A small image classifier, trained from scratch: layers 16.
Rows from block 13 of a small image classifier, named by matrix and row number. Rows with one number within an expert belong to one neuron, the router's apart. Each number is 128 + 32 x the weight over its row's rms, rounded and kept within 0 to 255. All counts start at 0. Numbers have three digits each. After the name is the row's rms in percent of the matrix's.
Before each expert's rows are labels from the 100 images, of 14976, where the router gives the expert most weight on average: "top examples" is what is common among them. Only what is clearly more common there than usual is listed. The data: rendered roads seen from a driver's seat, with toy cars, trees and houses. In brackets: how many of the 100.
# router: router (model.blocks.13.mlp.router.weight, 8x192), inputs 96-191
# up: expert up (model.blocks.13.mlp.up, 8x192x192), inputs 96-191
# down: expert down (model.blocks.13.mlp.down, 8x192x192, transposed), outputs 96-191

# expert 7
top examples: dusk (73)
router.7 102:105091105117174201167162159091095137167156083112118164088123106090123093109122109174160104151154152114109114100164122068112114121100129136153165121091144143127150152167146082073097096150174167111162151146152154109108109136127080171079152148097118166121144121089149151109105112167147182148
up.0 096:139137167136158108153075107172199100141122110090125154167105151201108118192154137132100152137102119177150161183141177126140146125202115168113092150112111148151076094114148133174119168123123092124074131080101117144162174098147165115170154122123139178143115160176112149108156170138085130113
down.0 081:127160109102140145159151116148130127148168083142179151132113129128099111137173147179076088145161116124113091081101109158127170145102147112173197097173127148097162080171150112141104087125178124171108152172082101125113131138092126132100169143084068090091160104117158183163107141198151137185
up.1 106:135142188120097154089131100165170084094088125181112092153130180156136181187144164121098199103077069176136098136117186157137128149155154147133107153134131107164102108135120100133156190079122113166121109130085107131157160097113172060126139086151145120177140135107109158110170129155150124131
down.1 113:113102113127121079177112154121094151157131093098144183066099084144167042125127138165134121156150180110156159105148156108138106118106087093114142145105143177134147154089142148164105115150173127074090170103161168076124126130187141168115058113123101181127120171128128125124082089045140106129
up.2 104:141113172040133145080141135209158117110111132141142142151161177185109130177127132127095198076084119126149158091128148128101139123158094138133114139127107144196118136143115109127196166113136152126129084096092100164157152105127183115167155084142128155134128163156156146113195132124093100129
down.2 112:096160091182146160155151113062103157089140125126093108115070111070178125075142127062188111124159123132141097145099078145155096164070152150140123138113104109104148086105134129121088125150103055113148127174141181113080095181109109102116070135150160090098087124086073140197107145124151153170
up.3 110:153169177117118120139134101169174088102078106127072113168122156168136181181191172132146148134104095199137104156119198160145097156135150166150060174159098133161099112144098105154157171109140121169089126110067132135156166086113175103169114077155149119179144145172100142098195124136131135151
down.3 097:103125143082138143099127138111137136190183107075187174123102110157115088128115137114120133164146145127111189100165104092072120116135081048122143087093125173125160221130142140087112136152216193065107145111138104121126097098156108183149130132112066148120145113173115099131116087082081090125
up.4 110:158162191137112143105121093182154077092070129179110102171148171148153183169132167099108162108107079166171109143134175165127109134163147132138115157166119117180071115112122126125170179083115122157128068117100128113166153101094165071137168063172163109155133154156098156112172122157134106152
down.4 114:120105124087109102113106143101110172119133148102173128118089103134155088118141134146164099182149203114129163104170098102126160089107115034131152089137109152120171194136171126132115112133176154071105235118145097115108171140152088155124075164161120175118132105189159102152096071037126099102
up.5 103:145125169136122101141101092155180104112092093153104133158131147187123111187151173117117157095120130187149167154128178131153108146206109158105063177154091108168094096146115123187142142120127089132069097058084146142147163085135162126169131104117147183160117166151091143084155156144112134136
down.5 108:097146099087139163192123113098083164180133127101191137109083090122135105110140172130089092161126123103073111061147095152124157104090159062138155089134171128099199116185090107095136145161187155098160159161115100166101136137090124149083123202083119089101157121082083145151109099154146112136
up.6 080:166150170134120148125100131195157107111091198129149152159167141139097132161105096122101193125095120166122102136149177156098156151161133183088073164118102125172131092085141158155169156118121101149068139097142136131165147160185128082168118133095166098109132154171158069168157153085164078083
down.6 094:127122096076105118130116132176132116162132101130084192141074108181138110139186174149156135142138101150091154073115173098069109081095128165152119080143148173115129083216090127160137108138173080118104164138119087092209169125077166168142123107091134185074177127194125190127155165106102138161
up.7 093:140116179094161090106090114171171100118125132142104182192157140196104113170171185057135168094110121185148159139125178139080156102167111172134082144123120156126102112092092148189151161130113096117067101072100122168163150126116164140157170118083156119126119132205131126115152147109072154134
down.7 079:095108166143092133148130130118096097121149100099162027122131139127120126154151123235080105130111141134050121121231082120201135104119098062098110140110116108101125147174183092160075123135163181148141169143143070136109155121132137126152127186111103143124152121083140174154121144124140142120
up.8 103:147126158125118094131131127140173097116112104108102111136129132195135152168179197113130134121074080150126143146132210135152106131181118140162118169157082116155075141136136101151102148101120129130116129130073122097126166075098190123171137092148124136167110190185103157136158100171159102151
down.8 085:107118106178074152134099103128146098156114100094175150139089155182119132140163145184160163183079126122099090121245127145142162153119101077188093115105168149103129122126164100190139158180190172151126195167094109139147196106122149126133144135143085130176128116155156174150139098099166057136
up.9 101:169160182132120133112140089195190097122081126177124119162158172153102168179154156096085199092088105185162086143118195161116149164130182158141101158156129113161103116108088107138155150084135121190114095144090128152159124120122159060131130079139142114187138166145127150094192135139131118156
down.9 115:119108117131091081186094129138120124170161115067152148110086139135187067134143134166148129171148167076115162110176152089136114115112083033119150103107152193132153171108164139124122107146138210094111205115150098102132134142170106155157082150125103205123127144174155106141084074029132073082
up.10 106:179149163111133111136120093171162100104090101127097123136155187188141160162186170126110180153097124192127128183106210168128126157153169160155061165151097123205076101149102110187159170092134103163104130130084132155175164088110186104161124097124131125171104155167121141103191136150130119156
down.10 100:124108137112136160128097154140139140162180113092185153133126129121114098135082112136106121158126146103064170084139133061103111104158095070106156091092151154115139255113143125096111142140217201105106196114166070139117095130133135173144077170123081137121130128145104139151131059094096086128
up.11 102:140129162115155086131087091144176083138101093109063189156137145208139110187162167102149137117104130154115171143111176159107116106185089175129106147142109174165085098135115107179119160114108086113061111075100135118164149092136156133154129120126153175139098172191118116069146136134105117121
down.11 094:118139101128122169168170093130135112150190103072191115097082131114138098156141150168144061171166105116122073075188126156161142108106172063127137083175162134106117107195148098120105123165200149134124187176137129182127125102083158170119136173108102105070126087114168187181086094139178151148
up.12 108:169143175105119143123131115182184105121106131167091106181163188156130151188138196096106165122086076192132134146122203154122108124145139149152072133153095113173102134108102118134158167077118132156118097125090102132168153091113183083166137092167117115167129162144102160113197118140138110142
down.12 117:110126098128109105134129132102120132117134097082187159113111128160135091145174160201178082149139180123111142103177142088155164091146106063144146115113135120113149150087184125168090117163146176105124235141106134105147165139137155162108117160090085182086085109165173123153079057115134087149
up.13 096:157160162125128148093102058164155092113072129189090107201156169122099168194134160103095191112112066194155107109112163148118117149137172155138090147143137127168097122134133103121149184122123111180135098136110089138134153109110181057107145078156126089168119153122100150115166139158125158154
down.13 113:109080156126130120143108191134124167138131107044158121077099078134163083137156125154151107157188202078093179142164125089120157109159077093143152148087189155113135163091162136149150098133112140126100163109162156111149155156147099138133080131136113227093077120152159098122130099047133120140
up.14 086:138140161079148126082115092152173085091109120105122190182159158192109140185154202176114163139095108148107132106150177159094144123142125161142082152128106167140135117132148076130159154112171143144121132118085105145147179090114187113190135120150133136144130166114148168081149118153140137177
down.14 098:123121161157113059179092133128108126124110150092096124100117114122180123128166139093191080197134131134173111208115155150153113110159115196149102164112134170089076042056101120203148132127106076107135148115094163086154143133134143138113099143132093139110080114159137137085113129101141142151
up.15 106:159140162129158047133096107159179097112104101098095176172133125210132127178176166119136138140078134165117160135099179130161116126208101176134132159144106181157111117120123134141138153132104092138046124082115143114166182109162165122136129129125142183142142177162106122109163158167092162099
down.15 080:150140096151114109167171073152100133184133095135187106125070098091139131127111130179133101163153104116106145106185121148159126143117160130137111064170113117082128106187126059113084122156190217114153165138083132106106132122075151168117097142114062143117136095150178131145103078134173129153

# expert 2
top examples: dusk (100); vehicles: zero (87)
router.2 104:083099098067164140161147134115108137184164092099134147151133107144114103110110122156098105128122152116101126125103120069129100097130130110152140109073164129111180171141104083071092118168115150085170148164166119091089112157129085170079084143109121141098166110100095114074121114149175163142
up.0 091:219149122133125085110121071153207071174078132142109164173144139182087102146083077100124146140103134156149150139100128132107092172170128115101104178106111157155108111066143096095143143098108129174138146095150125153169173148149110104116111127121124117179097194154098092108173162160120142073
down.0 141:063126119114099190159162131100092147121162067114167087086084089086138098102121124176106096091167160095087107083162099123180160106069139073138148090128157089097133124171123131126106119178163140105160155174158118143104110135119108170114158148115150118101174052090124133162075116115164123112
up.1 117:166169151142122105070102087172176073136083144133148153192151179201110133177131147119145163144112087190177110120106164166089133120174122115128094127160122156180118112087127150152138199108146113167103139088123151138183140099124176102162147126113140131146091181182131149110161141143107104110
down.1 102:115114124068189141122137154090145115181178117093123197120137095104113067136130144148133082132151165118078151090128110080107147070171101118115182083100157131101135074174113114146092092150183107063091163123119097156113152140140107183113171153105113156095154116095127147100135175147069182161
up.2 105:195173167118109119105115090172174112112072151160123126180144153155115167152140131098107139106095061144154116157112145169147112146125171120134094159179077099160085118147101135136150182097133113168128076141091112143160136094114167094154130073134141096163112181134081155134179155136160131101
down.2 129:109087131076182151114118142135151166195167122110195165110151101149057061117139135158087121102135164145157171096177109104069185101164057095139164117073166160119134133120156113118135112117151164092094130112145096177125151149159113142095153145083114164131099104166131086082120129099064112134
up.3 111:176138152118143109096086153147159105096101169134147168139162148146109097128118125130125137106118129114145158123128153120105106161176094162061108155111092159132141103094140195164156113093104105131023110056165135155176141154196131121170105114132137108153162196151163101122136146114096117080
down.3 111:125132106123120195168179120103107134108146049090080069105119098087132110097170178098103096154137141113085095107125110108160073133098145103184158151119110100114146055188099077132096102130150071140157143157120116106083140144088142173114087120137114112134163096077090138137129193167112167175
up.4 103:203143170128120077117080119176169115092065148164099151139154156167114129136129127075119147127085134135174157165116166132105091141179113173084130140111092140159124103078142188107152139094122106156035095091166156099179161126193154093138137109107121121152163208154155120137147160132107140083
down.4 090:108119105151137133182147148101163168123158085095096110164089109121228125122166153147074056200110135125081110121137142100191162139081154100150173115138114091076151100181133066104111082162135131118148157135087140121095128140079126128117126145130076105129131116134121159171087159152164152168
up.5 113:208178183133130100121087089191186116139080152140112154164150154157107131156121106108151152127101112145161135134085137173116111158186135116085113129141093162177109110103140152111177151092117108187100098079147141160179171124177132096148144088133136124132114223160116108138177152141115115066
down.5 119:090100092095155112164140138102108137150180097063101161082081104135160103113179152156093054200171151088135142133158131079077136095117101118137192078091139146089139103136139077112085096168152158068135189150097191074094146148103143168115151138102070146090125114130176143142067127119145141150
up.6 091:125142178117076114107129082188132122085099141199071095126161127149140161138169182101121148048104087134154125168101147185162115151187128123152124134169091114229114108146086136147143184122106104178122049149084132136153134122068171119141110067181139105130149172146079177117196151157126121153
down.6 108:177145170070160150042080140182148154148119161093170177154155155156079076143124111098152145150148127154207145167183093125061163129152129112102135139108141172130124150039133114101129122102123183112099127099120151205160145145144137104110125147084114128073075157159140115126175114076104077112
up.7 111:178138181140144105100060140184159117110095160134147183175148151149103111139101135123138168127122119153164135139104177138118118151183102163084102141119103157114102105124129185146143163089106110141048123060157156153191179148194160114157121121119149100148142172127169099121127141127079161050
down.7 095:100113094130137146151167150147103147162142082129081089103133095088161120112157152094103108161130150089046118108122139121194112132099163124164157112123105098102135064211133065143088103145184110111177112171126118126098142138096148162116121140126099129145128146104121138173140160173122155186
up.8 100:157139172146147068113121118168185089121100140157100121181127149185147160227165180140162139128101069171146116185094233163136121156179123150132099180148132126155070132140100154154129195091117146143083108123104161137166162080118184107135095106134114142170106172163114156114163128120124136132
down.8 078:122158143109205135169125112153151203154138113066176159138174119140095133160106110159083144125112082148115129100147165106116137157156143096116118123096152145105129223106126165092165143117120190169087171143122148128125171126105165138091195158104020127143139113130147158079109109170076106110
up.9 104:168157195140104121097109112177153088108114174177143116171148159167121165178144143132131185122090081168151109143117187155144139153167161119135090112146083086174078127121127139157171178088113104157084088167100140127139165095108169107169137066171136102173098168148110172149164135142143137143
down.9 085:080124118118255159130144146110151164161133125080157148128144090170106070151126101122112119149140125134126120115150132087075137107161106094124141091098189140066111064166096123126110123204163054121121123079109177161079130166128143121127131193089096113129163126128084138158161171074089157082
up.10 096:168144186141140096094073114164169104131070175164132180179153185185086154149122117117142171152111128144157142149097171185131105169160110140105108111138113152138106119073155177149151154096109118153051127072136125139185154129149159103160117106136138117124124189139167126121162165121105145087
down.10 094:123105126108105137158176155106164111126162087037101121106125070114181073100160178161116099150131175123078137105111111084120142068084120120137194122097141107089131026186115128151074089167163088097144153144109096118083131173119139157153151130111126168137159142112132128151104166111141199180
up.11 085:148111183177167158111058148163149112144136187158172189166173141136074129107109104128129171106143124120153124105152123135068136129121117167078158127117129125119067105044152161130176137134090130123029135086160126163163107148183141118137127129112128095104088127118144085147131128104090126067
down.11 100:082109081114130117130139150082102155135163117098103120117087136137149098105177193153157075143208166076108158144159122106126161116126125149158163103129159141114150067144176078155078128163112081079149169137118147117136163132127117181136090152126137207126095077164177143178096229134141103176
up.12 104:198162179155132107117098098186201099124060144142140141172133172165093131172113110113123154104077090149161140139108160163108102150164126116099111139127064103177092110101126143131170165060106111192102105097131140161155138093153158091139128079125129101162110211161124099136176162159124117086
down.12 092:111110120018163131155160163116141135190150081102190160107110126152089092134151108151077119141188164082086143123157105097098149118130102115153163112113154151117174126187129102121112085122155192075129169131113093142085132148166113161100138132098120165109140079155158127109112126091097102169
up.13 091:143147153126139081113125120167150088114104119138050145189112140201184161200167196135161135155118076161157144192103185172144135120159114165153109147158126155130090108135097135155109171119119104135086100130082140106154152085087189141162118090117124124135143155181099170064117125111142138174
down.13 094:116143150130176169128109122157157135131107158129174191142163145168094133157091100049121174120098117170170125139118177131072117146129168116113115127128137131119083224120138126067122186125155215143138149118114102147172131108122152102116127123114070085154174098144158140129119074108077128098
up.14 079:169155179144119090136126111156181086111108117165082118188137133221150157199189157152134141139099096172107119143086214150144125134190134182137098183175104148158081140166133149189140178099094133142064113132098139134163131117149161143139128140141092162169130161178114165104131110117109129148
down.14 085:136170180084147126101111124156159124157094118144120111158152130141088116169151118150129161075049109121176105120164211112076122130166170104117110133123143127165095230127145098094111181129105170153136125134103178189171134077123165095114124117139039116145164117125189170115155074118058090135
up.15 089:100147185158089129123146122181148099088153106170073076158135160180148128171154209146129158108083093142138125186150160141174126179142131130166093134168094098164106132156112120147125143107104153157126089125072145114151155106082205127173116066162111127156134150151086144126172126152162115207
down.15 111:138144146062139054078144108134162159126097124106154177141115197121069121170185177073138135158124114132157117135128162137068163155121150105173098142126123171152143166087114096162118146098162169123138127134111138166184147123111157142183143145109077149143079143181167162108172053120111078181

# expert 3
top examples: vehicles: two (86)
router.3 101:082140110120134155165150147122104138155147103071116143111061119127146090111168118137196120158145158096067087145151130114078112085131138067176147081094162099083148166199144098082087089156186172076164142174143125125075127151095087188140141154100114169102156116122154163135086087155128127162
up.0 103:136129169129111140122143113154169098103102122139120106183149176175136140202184169133139170117076084161158116144173183140119166144139143087188099126140100120161077109111156089148121169130134128122133095143070141106135197076080188119210170103150124133158131132181144165132163126131154121167
down.0 116:147119139093144100140119138134173155132117131093117179121140164162137100151172162148161125176104121145163171156178179137109117142181106127133111136102126170132127024116106063186144156132110094126080154106110161071165179131152161136142118138117105171158095128189148126094164162084074128152
up.1 094:166111180138104118081079115187175122106102155150145121152181168161117087160113127083099156103090114163149162141133154110107160108199100105095116150130100132179084110112116147157168150106127104139048088054118138163189160126141147128174148102106139144142131172181123092132161153126106078098
down.1 098:148145128107118143107132103141142126139102166109099155180132157138102188148135139074175149119150076173173108170170148190084147156096158091155105159121132152133103013113091116137138162110111067169151078144135172148135134123110169125112138087150144103089085149121146144100132180131135083178
up.2 086:123105155128087158121148147152153133117128153194136116157165149160165128177173173129133167115077093172119130114174159115132162141145124111152104111155079109154111111144155087120154163099163143154147123127046117130141211101093202099186150089155134129150164137140136151141179130107148110170
down.2 106:149099143124136086166097141104148123125134127087125114148082139185154115130154170118154099185109147122128165178192155087131132094177074121151109163124131174128141075127128092183065143154114107123100166102111166089157191119125199146129124172116083150135087128213105141103099140095102146158
up.3 104:123126158107106140113140117137161103107105102113118132182133154183148151194158181131146143126116067138131103116151188171129148137136163090164077130165119121134105138183111061095119170107165126150166149160051122148120191066074203115176122141135140146161108122146137179094154127145130122193
down.3 129:133151132127138109125153113161162100167111086123109128171112137161120168154180203163113156154072118186116153161150183124124103102148126118168103128146095164162125071121124039188083174126145104146114142147089089123172193092099170148137133096111118170186124155189119170129163142125093140179
up.4 096:161140177146083101107089121167207131103097151151144119147158162165103116176140144097103158117097137162144134143150147176118148145194093117114080161148075113161092088128149160135159164094116119161080114083130114139170206111167158119189138103147160125135122181209139086149176157119098059082
down.4 075:123125138087124156108137133130100138181101112133177181164092171137084132157139101146123113125147050161150106164147129144033123099107132116117096124081163188160128025137133092123147165090110080188161153177088137128138162095114132114084185151137135120096097145164164112116156189118144076147
up.5 099:116128140127107111129160099134148102121118074124081133187097114170159165196193187126155122131116048150133112124130190153142116134139170114190107159165136126131110116141122064138089176131127130104141140133063122095151193077075207151161138131142136169143112132161109162121125135167164102189
down.5 132:150135160128170086099062112171162100124104149129111177156145154160107151166141149108149153156117107163153129178116175125080154134175098129148118130131080184117124033090083127160127168126096071141105122075102145121167160113129167131129126119070138127140087167174144136094165213101083150105
up.6 104:167123198130144137084134134187155149083103151169135135172174174169085128186176163093103191094097073166182105158136181141123165171164139135139124159120109115144062115133106114144136168084119107144133064088084150160128190102114158078165155094119139093120137163152152153110193146143094118162
down.6 108:101118115094201076107128162139113151164154118091151162115134109134131145113157136136152142143140138125184155128159138096040132137144097148109153153095154129115152026100139148126106155172087080129097180098132169135154159140165134157115171164069109166101115125170181103081088174109110082123
up.7 096:099116159104059168114123134160151111095097149120125153185133171168136128161176174091135144152102089143142120115192183154126147134149137102155089116150108140157105112150126069128132162124154140119148093158061104120123195112105195127214139089149128136132148142175160177124149134124157107158
down.7 127:123125126122153074185136133120140127142129132082091143134117131166140140124201176135165094164120152135121165167158181110127103093145116141169126110110130165150133077127166100217069133126123099128096158110092161093144194114126152157139110106108095154164109134204119128138113134096099154151
up.8 118:168163192173108147111119111196175110099092146189135095165172181138086117159148154110117189105086075157156091130113154161169149170163153087148070184170087105133086127126102095129162163076075109179133094117111142175144172095106164086151135099152145095127127171120117165104197139141121123153
down.8 101:088086096132167140109112168103077164150123165094149137124140129127103087122104122175155136103184156077179127160159086102085197129128098137133142125104169121119133107098177111070131113176089165117114200103150193104121121186177100145119180118079145133099091116104215082141140140161116074112
up.9 091:173132185142120120101089132174190128125098151147117119162165181170102121174099128107110176113077134171171138138149144152117140140202132098113094147152069129154110095137115118137169174094122101153079119086116130157169180118156151122181140110162149109141125177173131099126172148128086086088
down.9 069:132221165098141151120137079109157097104093121146173209136101128146136163136135155130072116060138107077116097133124162123038172138137124112113119160116144176169147000101120099082138098125072118140138141126086168090124165078113132144129211121139176082089101138117124114113143194172116107130
up.10 108:166146185137104145117115110189180105084075153154124117187149195130129117173177145107141181111080081142159114127137197177129146145168131076139099157150088097159094108129104118148176180075123122167118096121081126155148173087089181096186121085144124129134133176150144164096194136122113082137
down.10 088:107094075141134154116135101099067180113120128128126138071113116118107079095110107121143105109179141127123138154138071123128142132114164101139114102090180107107175079149181166091111095172098113135168153121114174081112080142116066156147173141127145126102064092061164148127085151178175081110
up.11 109:184158184135098102119095088184223124123093139150130100179170186161103140172135130102106188108067124174127158137144143150118153139169152104132083152142071132177105115124115130107172185082125128166093125115111107146163190095124159132179132094155119123157114172194131115159160145131117084115
down.11 077:097113100058132105100153134130080163166139110103172153075123138131108094113108123209120106110158156144183174084126082087053156094145105069124186146099117145090171085119175105110162064107104100095142160140100129135153132130102130176106233166107143160143106120131187145099115194175097062116
up.12 113:190176194145108113107109097181197135132081162166139110149170185149108140166136135117112178110083124167155129118140167157115150146164119111133088148145050105180104104116132141126159170080108132159100095109112110153154167103134170108168130088152111116163126186175114126159172137134111077100
down.12 084:124103077071128144105129137098115175165112114094158139119112108111107085116148103205087104088159140101114187102115104102072156083095092101124135111086152139132172080147170100111142111154136114122114178107087163122130129093141109133099235158086136166125104080083164123111124168150115052161
up.13 103:173168155111092113117112092150203119108073134122124123149136189156148136182166150135141169118065122147138137123151186167109136116166130088142068138156078142179114110117132105141167166096113128171121116130092101161166206100122196106199137080167122124169104181185134152131186147128105056140
down.13 087:106132105050145147117163145139110154163118069091202147104122114115030094138116092160109082125153148099118145080128066131077112088114137115123135116096188123097167069101114119077122114168117067089148178143118148125141112140079089175079155106105153108110144102111196109146091200149153086117
up.14 068:127103131145101200112049138173131169077153187136130117130159162119147125121090110132141190117106127152163126118197109135112162144178097159067113156137077144151074171153117147111146128117106124153099082084147062161116114136168110128177141105125133122138161095173127093083122126082119083089
down.14 075:157100141119143126154094168127138148148107119064070083121109157150084110097127093080138078125118165102107137094165087075144130083139151077102142107109075160100130146124114137182062109137123141029091132080112105118088133126139107144125069100124163133119127127162124120102120090116110134122
up.15 101:148110178148134156093108118187159135108077139195114128184174171159087132158146143086109191111092047160177083149143165176130151184165149129145114165131110116139071122112101108138161189081085114170139070106087143180128176090098168075155132106135153108111143154135130161096159152145089116149
down.15 110:098103135127177070121072175117108131137126161092129155123107108136126088129147107110150131126132143121174182147186130082080169113144095142129142150091159149118152038080178128119116089152096099102121153064144194082173138142169144122119159155074118129118100135142185107131116157096083098102

# expert 0
top examples: dusk (98); vehicles: zero (35)
router.0 095:099106088081210151185147153125107137147190078114157172114127104118128136102146125134104106132166148086105140124135100078095089082116155072154176111099133123112150170143129107051065118161102148112171178158133123112077124133100086195067131162097116138086117085111147122126124125142119157161
up.0 104:182135181156116106077115091179196085097104136144089137169146167176084160114198163117138164125079107175146128147088196158134133181169145168110114137127083137140074117107140097155165155097089106177104119104094144182189182126120179069153121106131142125158125172161147129111140167139072115147
down.0 103:101102150072161185126102143121119190160138127068143125127123118109160106099141119076114142194155124171124135108161114100094155105086108086122138070100137143114171065122090136135088141150122063079144137142129148208079104147145154134139091159113232114122180094112094141156103194072072165139
up.1 100:186136200130082130079137149155179144090095135158091136153152154167133142150156185055166170135094103165183121157128187145126158171139136145166094131135089165150102122092103150149177151040123115156114093101095143166162149129123167078197121095159119100129145174171160128156182129118102127165
down.1 118:093103105087160137122143175131111134165149094053151130120117109127157073131133134124090098182141170112097127080111132105131145114154127128118161095119189085064174114147140088108094081176154115098128182086150112107113142145140098159065147188056141168124155079123073127118120153110093177108
up.2 097:191149182129150083101096129196169113103097142142120137154171154165118145155132132076163163106090110192154141150089180142098158190162146147084112120103082165164075130094164137145155165096110101170077110052125138147197142155160152075174144105114160137143116182174133115123157156165085138088
down.2 110:143120136027159148117120162138131177159149130079133185105153130135145108102133147064081127164145133129142108129137124151033150090115119082155143056107132194129144157122104093141128125142188192098148163101150141163107129153110088197123128163094077134058117127122129109125113096092058146151
up.3 095:171160165121139102100066132148172096118115156145110114170121151206085153167122110138171136131105129187155154148101174139121142131190102126108108140128100154131125093126118156174158155092147112127037098083141117134189155107165124122147129090146146138156139189212128105100162151124081096100
down.3 094:141155135078170154125149123140144172148145129106136170114126154107160140106145148081111125194099130127148069074150131133095217139097132102115125108132107187125136160087097105131114146135155191140126130135102190171119105161109169136108136154103063049055158122106186111147131092113132154154
up.4 092:178127189105107097098099144142181107077117146125118095151154136144114130129128142149131144096080134160138147122137153110169140164176093113107146177125058095165097100100141106156168149080116098173057091087109129155165162121191133088163148091160148127144140183177146107110186139140110110099
down.4 094:139131139040135171151140158131143178132103136122147164107081135108169133110122110101146115187109143098124070124190131161071143094120164097159127097138112186125166103139058123130107137140123116125123113104147187208115112155102133123103111139119124053032111131140149158174117119096137182171
up.5 091:158151191141103070092148126169173090087099129182103105167143167190114114153164168114149150067128110155157159193063194116150107121182116164164139165117104114166086129128119167157170172057111118119073107125109152129162168113123160104168134097163144129164140180170147144100176118123122122154
down.5 084:103166105114172171145134093102100113138107146147132133164170076144132136124148118121119106133122121169101103089108118130102165172117140122147094135102138081132130236093110101134146137148162236176134123156101075180108110114106106107112142156108060090116094095066053174130133031148131156145
up.6 088:119155129117130053089139082132155114152104074131081159178069121210112128155210200131147116152129109141111146113073191124097078097136118156165110139144148171110123121141163131193107145143147124099136146150090105080229122111098166135099141112124124166132179162187128170115130104176115130168
down.6 114:119140111106143106191125123120149102128112119079072206126119120160202153140100112140172108239134131153097111175118168154164055123120128167114123125132123132086136158154060108122075139164215181139110146141137180092114149144108119117120075153128136123086137138121118122053090113147136135096
up.7 090:166159192115102061084142126184169109064117133176104134159107150211130141178179156136137134131106126171126142164102211168147130107180098163150110147122089172162107106100140141144158141084140115137092138121099125120177158121128193103176138079152132164162147190190135123120187129121112113137
down.7 072:128158138116183171099137080106064118211111132121134089183166126116099158140103088024113121104116100168093124079145125147075098112122145091162117100109153117126104167173073099074132137153189168144093152118127085164155152134129095113113135119143086139145113115077071180132172091132081181144
up.8 100:160162182153133074076151115174161109078097159165107120183161139198088160155154150098153168115099096169180098153112186153118173162180152147132102153150119169168088121067159156137182157099134104149111127103117162180184142127117180063149156111148137108133094180178142125154178130149094115137
down.8 090:127159104008181161143110132153136147192161119067157159152112109152141112122140096102085115112134141160091148080116110143085129079116173112124141068151202145091127158177109153146136138143166170131141157132121077139110126102122128190094109137103124156102219116094087122155126157109094186149
up.9 102:166149163152137093052098121154194098074103124168092120161158130165124163167140161105151164105108121165157146184110175110118128158204127167128109193091083144146100113082137143165149156091094102147083090083108117134179146127148141083188132095132142149171132189188122120134159141156090128121
down.9 089:134132141088169155127152127116127197126109140132151196131133146110180105127114131070080140135097132099137100086169114137076180136114139098121124087146146207136141200102071090096153173112170211141155096128155168145089138145130112150119162145126063087108149136118139123108109123102060170134
up.10 094:147119175100122051082116127166202110089087142172106142172134113195122138162168184110142144107083092165157144178099210112126139121202102178152127152157095187119085121122130129148167169093155138131120120104108151104178163095100180127159125110134101137128136161205156134127194087154120123151
down.10 080:124148138064171140122116088141108125161116075121118087135154134131130148178141193095133135111092118142071109080137119142148100092143140139196101083119168073110124150140100103150129130141167166124149127146120132138148168106128137146085161134130086148116137101040043189078126164158169164105
up.11 123:174137189123162078099107095186187089135087144121101159167141125220116156185152159113144160129062107172141146169115213167113131146175118204137126147134109179153083129102128126107119177093130138141102115097104152130186184123122201097133129116106125131147121173192135137096150135150103163112
down.11 085:106117167147105114171106088157114096157097100179142069172145134138129134149177134080066132107062114156097145080090176123152177186136127114158123141130114053139107138140168120168134164118141112161089106150104111131119152121135118107098096159096143165165156148110055135148178145128124144133
up.12 097:138163159125104111166159099127169136103104105147059158129139112175177138151206219110118112086065110154120122138100223151180102119155122174161068172155109124123070104151094111157116177098135108147136134144065153097145199125102206138166108113171144131155134173136127146125149127158118148189
down.12 101:162148109138134115078101106130175158148097150126161169147091127140109122099186126051122126195131148143161118163114118199078200102129109117120135121114129181114152032075119166191115088124145063135113102132158207163155136164144093134118104116124229107126111148179196131154108168110156145133
up.13 114:183118177105107103139104116177181083105088101116102102152141149157089150138167141119140136108080114159097171136108193135147089162172129149117115134126049139165108108125154111166149152092094101160070094113072096149198178090128155087149130078165129150181154181193129133124158160160114102128
down.13 103:128146145069181156128130138090149193142102161149194197152114124130160095094127121053091119154147108130153124109159112152074195154149147116124137101111121186138149094104059119089138144141164110103151147103165184162105078167108114152135167169100137078081101142126146105128134171147080186143
up.14 114:162115173139100087106103133180195084117078127117123106130150148199124152186129139161123136127078112157127160130129172116146116160180116154128129151128082141154083101144129127144160164077136104141081105084092105099194193101121166089165133076155139168161139177220125123098141151135117113114
down.14 094:130165142106148159099192123123100171180127133149152161153119124088147142104143130079079104153149130139184082134137094150111208192089169097136082103154126126119156066078092119077151123142127120162157170136138210174158137164112100115121140165140111055086124070115160141192137173142159158136
up.15 102:169135199146138038077123114195186106108088141139075131184135134184135171160172177118153137129082109183157130150122204153138139151189132169132115144123113178142102135109116118158144159113128120144083092090112126117187151092129165111151138106141118133127141161187137142132164135122095140151
down.15 080:101133152122162153083138086151129122117075126148096122108153152146134172182137164107136181099117108175104132103144142122152155126188125119120100081157161042119117198141094101100116177114090168163120138162151122166125173130132120119083147168129082169154075094088034173072152128172125146160